A small image classifier, trained from scratch.
Training: cautious_adamw at rate 0.0014, batches of 256, held-out accuracy 100%.
Data: trained on cartoon faces, 203450 training examples.
Rows from block 9 of a small image classifier, named by matrix and row number. Rows with one number belong to one neuron. Each number is 128 + 24 x the weight over its row's rms, rounded and kept within 0 to 255. All counts start at 0. Numbers have three digits each.
After each neuron's rows are labels from the 100 images, of 14848, where the neuron reaches its highest value: "top examples" is what is common among them; "place" is the part of the image that holds the peak. Only what is clearly more common there than usual is listed. The data: cartoon faces. In brackets: how many of the 100, against the usual share in percent.
# fc1: MLP up (model.blocks.9.mlp.fc1.weight, 1536x384), inputs 0-76
# fc2: MLP down (model.blocks.9.mlp.fc2.weight, 384x1536, transposed), outputs 0-76

fc1.747:103131142186112157132104171108173146112139161129117139096146142157141189068151111143101125107109106145110108118126136114140127105104097134115135091119111135146111129191120125171109150133091105138141125121146125144115125134087175136
fc2.747:166144119130119123113146109136096101127112110107175128139119130128157097128088126121139144158138126117135135137125125113140101098190144089157095090155158112091083152106133126142135081142175139125133129137161065122152150130150157169
top examples: green face (62 vs 14.1); teal face (35 vs 14.2)
place: bottom left (54 vs 11.1); bottom right (42 vs 11.1)

fc1.626:130116132149137168139151147089120113138124156118155125109124131082128131144127135132151167121173142199152087161092117124135141125132123110111136090121120128120117130164074132141085122115104152133129152094126102115110073133138123139
fc2.626:150139102128121093143121135164108114131105130115147134128141133143117129149113152126101127135114131088145172155129130133146112104175148090170126118183133107096131123120153127101148100121176125102151103132123068115128157083123127177
top examples: green face (100 vs 14.1)
place: bottom left (67 vs 11.1); bottom right (31 vs 11.1)

fc1.214:079113144131116117118065164234171112105094149128122133131128138208118162132126109142143130119090118125127129121179153127134137132110097127091144113127148130146133127175121114148118154126131080168121143113119140158162176130087164135
fc2.214:173128115117132143094152112082104150119128084127145116132133106086089116118123128125142123154131143111132167134150123101140134111175170136146126105164124114069140127085162149137152100141137132119118137154135061107133099128162141167
top examples: grey face (100 vs 14.4)
place: bottom right (39 vs 11.1)

fc1.648:103139145141112158126111160191160130143119132104109126123127131170130159095158119148043117131092130154110068135157099124137106106109109116107145081110103116130120115128135113161135126137123099170131115128133136137155178123095121143
fc2.648:164136130130101109097135117186085123135139144132156142135145103116147107096116125128142130155141139097136151122139148088144117085149116088141088115150130104121121169138121120126142109143151104094156127132152086131131112113164125132
top examples: grey face (100 vs 14.4)
place: bottom right (58 vs 11.1)

fc1.426:097122150114091122139112167188133124153129112090131109181148124152223110116100156135117084150117092121105120140132122137152094133097104108113116109104122127153138135132114136167124142129125172114120126100112131110148102111114101148
fc2.426:152104119131140110119144110125107129133106133107150133105118106140102112126108162111134130168131109124172130125112116089158083079186153094161109081184113100079119165113142122144154122139151115078134096139134078090137120114154128155
top examples: grey face (87 vs 14.4)
place: bottom right (54 vs 11.1); bottom left (38 vs 11.1)

fc1.183:121126177132166127120140129255148110171128132107152128148098124158149071130124127127127121115098122156093030109115084161106132116129114119122122128116146130115114107133107134127103111119153123151121130146124115134126200145099116143
fc2.183:148134095113101128101131163108101144117123109108120134143146125106114125178142156132132133154158142070143212131146161122124112119151162117136122130167151096094116111095145161143145096130168100126108133152138092097136110123155135117
top examples: grey face (100 vs 14.4)
place: bottom right (40 vs 11.1)

fc1.88:118126091162130146126139032184112119157104168091173121096142125116135119150102114125156149114142118117143203168094121128158132084118127096124128153119124136096140146134179100103138168105156149127154136102123086128143157155157086164
fc2.88:196127091135134127137142098158102122114103111110173103149114118120115111121104138108162144120137173141132109159129121114138096112165153137153111077145142094102127119147146136124134091148157146148129120135131114125113122111138129161
top examples: grey face (100 vs 14.4)
place: top right (59 vs 11.1); top left (28 vs 11.1)

fc1.597:101147112100037126088077174050153143113113090100130132149117114129142164053128138132109178135123136121129116169180155156126140144122121132127143068133108098146132115146141111074132144102109102143118171107143119130086136132120146138
fc2.597:169122149144166106117142121171122094135122140125132101112121126134116110123130123111126103128120129142125147151090112099145085108182152106141128103189135124087129133117126120139129106161166144099123109133141067133142121107141143193
top examples: green face (100 vs 14.1)
place: bottom left (59 vs 11.1); bottom right (35 vs 11.1)

fc1.586:165132115115135140130087134255140113124125146126126112099153090164145143127117143139120154162139122112126131120180129118158176139111155125129143127116163126154141136136119123132135104114122167129138145132127142096178157118114106138
fc2.586:124111087173084105158144122114123115110111094118156178114133153149140163170093098121117150124090128112114152158102123125129131148126128094148126118099146132073148126147136111124137152114130098117085136122109096127152122163125182130
top examples: grey face (100 vs 14.4)
place: top left (33 vs 11.1); top right (28 vs 11.1)

fc1.484:094135184131118110105062166255156142107119161128091127136146128194146099105134090157146115133062129135098074126164135122133130114103100118096127112133125111150124128139118113156128149131135071126137144147139134147164164111093134127
fc2.484:147132111134149126098154136054115150115131118127134116136110137095112118137129127121154130167132147096130161132130117088147108092162153130121115115133156110063118140089132136147150108159146115131117145151145085117136080108163153130
top examples: grey face (100 vs 14.4)
place: top right (35 vs 11.1); top left (32 vs 11.1)

fc1.33:119117151151200114121128193255140181110136082119110138086130114076094085090150119147109114114084135183107033117164126149118129148126122140103120101147136125133135129095128123131115114114129121144114149154129141145150077131112126112
fc2.33:170155082126081146105167105092096123112109078146155128149129129136109136155074144119149124133138176080145192134153129123140126129125158106154113062137143105097129101102163159126154105132154110128117128118148125120117107130156149114
top examples: grey face (100 vs 14.4)
place: bottom right (32 vs 11.1)

fc1.287:119153148122145130089139192243098139111114129100104120201118108192155094095111143129144146146137135123122093127165102128125103112095112120113090105121130114134120136115116098135132104139149114151142130120151119128189169128164107130
fc2.287:161126115148109106116147091145094123110110129086128133125116147140115114140114136128127127177144138096165157137137155086137128108166129099154103125131140103121135158131147132129142116123149137106138119121126050105135122121164139155
top examples: grey face (100 vs 14.4)
place: bottom right (66 vs 11.1); bottom left (27 vs 11.1)

fc1.11:064128148158143129130111123060178143132136145133100133103132127137129179137138121125106131129108127158107108138122140123125130144061103132093141110075125131173128133163102123139103175140084098141124132116130155142137132128089121119
fc2.11:188133109109118120114136126150097111130125111107161118136122124130130103125117139122134131138141125119149131146126119112140101095192164098158113103183144100080121133108144136141144083132169147118136123136143063113128138116152137169
top examples: teal face (86 vs 14.2)
place: bottom left (51 vs 11.1); bottom right (43 vs 11.1)

fc1.450:162142139075153139152125167064107148139118104155110114145123127079057125135127126139156125127179123150158124107143107115130127131135151129169132130146147102121122144108115134142129135127128160120135125156132110104087065131165172144
fc2.450:127136097172096083158110130174136115128115132148133179104169147169174136169113111149114128110081125095108134167139149142153135116143105109113126118142132163125116099143154092099105116132152111136096126119133122155149183116118182178
top examples: green face (100 vs 14.1)
place: bottom left (58 vs 11.1); bottom right (34 vs 11.1)

fc1.8:112114151177126109122095156118138148118143121156133121096117112123090133097129118144134186085090131146114036091174119153123104124120105134083132129107142129150127135149084127193104132144130138169139119149138123137154135110102178150
fc2.8:157134119100134123114133118134087115134094090121151139140125113114144087152086135108145132172150135118141166143115121127135122117164161099162091084166157105100095140097131148151141102114180125112133134139172060113139129151157160160
top examples: green face (33 vs 14.1)
place: bottom right (44 vs 11.1); bottom left (35 vs 11.1)

fc1.334:103124114160119136117116070151134062081117081150171127129116134133127174132111117128077170156115128124121215151110097109144139153116121126166150132125142118111142145157127119156095132119143128118134137088127113154142179115102087130
fc2.334:185099107114138091128148140138107158125131153100120139136127128123105084120127153111168117163136131119147125136101138081149090080146157116145102101172116099092113175110144134155149091164143122075134095160129114086123103113158145111
top examples: grey face (85 vs 14.4); glasses (35 vs 16.4)
place: top centre (42 vs 11.1)

fc1.459:107118146171121115134132136255156132130121140138128129081121118154193101133122110129084148108077121157089095098114172122125129122115110128098119100113114140152118117153103124175114144143113125149127117129142144154152162133070090121
fc2.459:177123115128131127093153133079104151127132102122127123136129124105121114130120130131167115164138149110138157133131093086146104092181165124140113114160131110077128149090177138146160102151136113106123121154132066112132094108182142135
top examples: grey face (100 vs 14.4)
place: bottom right (48 vs 11.1)

fc1.80:118111178177118121149138160255111145138121134134144125075126128135136078101131127135132109126118121161089075143116161160124108120112104128111095138113127118151109113116109124152115123119140125166137127161130135138166087118126128132
fc2.80:182127110126139117098131129085099142126135107130146123141136125114115114138132129131145123155141153096149147154141094098138118109168162090158127101179163104079133133097163136137161084141187144123126117160136060115121103115156144136
top examples: grey face (100 vs 14.4)
place: bottom right (49 vs 11.1)

fc1.157:090138123163103132124098137152171139141093143109111113089139093186104149102135104147082123123087128115119125143146131123134094088106116107103124107133133125109131109161134133151126159161124070155147106110117117152141173107087134140
fc2.157:168155127120136151102156103120090105132126115109171115139122124112147104112091124128145131141154131134148112119117110100139104096190149105152091089141160109095107135108123144143131091126161156135142126106173053131135120138166158154
top examples: grey face (58 vs 14.4)
place: bottom right (43 vs 11.1); bottom left (41 vs 11.1)

fc1.524:138143070128088125127114188077108082095147160160160126134114142125104178097134121148127185122158102166196179129162116134132116099135114121133117133115124141133128130150137130152106127137109151137119139144124115119077156127146156149
fc2.524:125132107135143091118134112148124135140127087169129142152122164136177121136136079104088114140105130110077158189108142148118117131131147141154124160153150147115092136131140094164118109125180088114124157127144122163151153138123189160
top examples: blue face (55 vs 14.2)
place: bottom right (47 vs 11.1); bottom left (46 vs 11.1)

fc1.675:129115092112105130138125215202134076133120099115190115162131151061160139108121121128147195122130118125124071146136003124160128140126126113168138144136179137118126135158121141133108115114146138125146129140115088129088137155135139134
fc2.675:146106131113166136080125089083122170167153127056095111118139098101067117153119132129123101153138162085156133126148196098149111120161148124135134121187109121106123129091149129132143130140138130121102086164147093096138102125147144151
top examples: grey face (100 vs 14.4)
place: bottom right (59 vs 11.1); bottom left (39 vs 11.1)

fc1.552:103144113126103145102090127213145113144108131114117128123112128137083115099123105146137135124112138152139143150175127126158139134104132159101153114154133117115128145089165130128174163107171071126116150125128121110149165112113124113
fc2.552:185104105148137109106191114110128123105137097138150133111161125105134116088135109106172144143112154122096156136086115089098156120176133130159137113121109145071140150120116126152115102135117123106109106147127107127115090155159147111
top examples: grey face (100 vs 14.4)
place: top left (42 vs 11.1); top right (37 vs 11.1)

fc1.548:140105133108177136086160164255099117145145132080096116173148144127115099172122134150140083126130106147154042113118113147119138106118128129116120122118152141122153145127131131132107103139129160110127119126122112111100130130143112116
fc2.548:132125065115104129131133119074144149136138116110139136150108123107095149142123128145118139138116149071176205130158135105155112123187153112146135106162146107083160130133168143135157124121155116127120142133106068120099085123137148161
top examples: grey face (100 vs 14.4)
place: bottom right (44 vs 11.1)

fc1.702:138149151109111140126124165255137141144102156130136122132129118151165109150124138103126095118136140098117151131145082118118138121090130108119109124117130099105118138124130105114120135127137128134121131122125125129186215119106128167
fc2.702:145089108143081107115124146103104118100137124101120158123119134130152127151119088110144120160146137086108162135107140120111135146109121113142113114091150130111112137145113118145112120116129128112119169121133095121150114158178179102
top examples: grey face (100 vs 14.4)
place: top left (32 vs 11.1); top right (29 vs 11.1)

fc1.198:145139046138098148142157071046125139076123107139141135096146115120121111127123130107113142138136151095112069088135028133126117123134154113142120119143172150062115124100181113131122118112172169145134108117138095109177157107140124155
fc2.198:116160130144103121177133114195135147148126179118152143133108113163135150139151135131154099150168136080143199084160195141163101113113095100112092144087139123114120136134130129090108125137125095149153167097129106141135115110157142138
top examples: green face (99 vs 14.1)
place: bottom right (66 vs 11.1); bottom left (32 vs 11.1)

fc1.595:130143161107170137137069180212118161157107149115098115157139100172106107134117088115180077140160171138162100120202128130132122111129125115103115121135124113147132124133128112146165142111146093121121140172109122112123134129154163133
fc2.595:145178106145108134112149088103103113131101108090159133126099133138147105132093144126128140141126147106144147159117130142131114128174143093158106108152153098127092118118125144120136103111169154131152121106176055127169134127150162157
top examples: grey face (100 vs 14.4)
place: bottom right (54 vs 11.1); bottom left (42 vs 11.1)

fc1.718:118128113157149123117148070184148052126135130118177147100113118110195124133130126137117176132101120183091021137106100144124139144110110132156137168099146128132123118151071129158068117129124161117129124093124116144143168152114125131
fc2.718:155118098116117122099129138118114161135123127114115123139130124111100126157121159148143112159151142091157208134146133098164091102158168112117119133171135092096113131089157130154163118164153094126122125168117091102133098099148138137
top examples: grey face (100 vs 14.4)
place: bottom right (76 vs 11.1)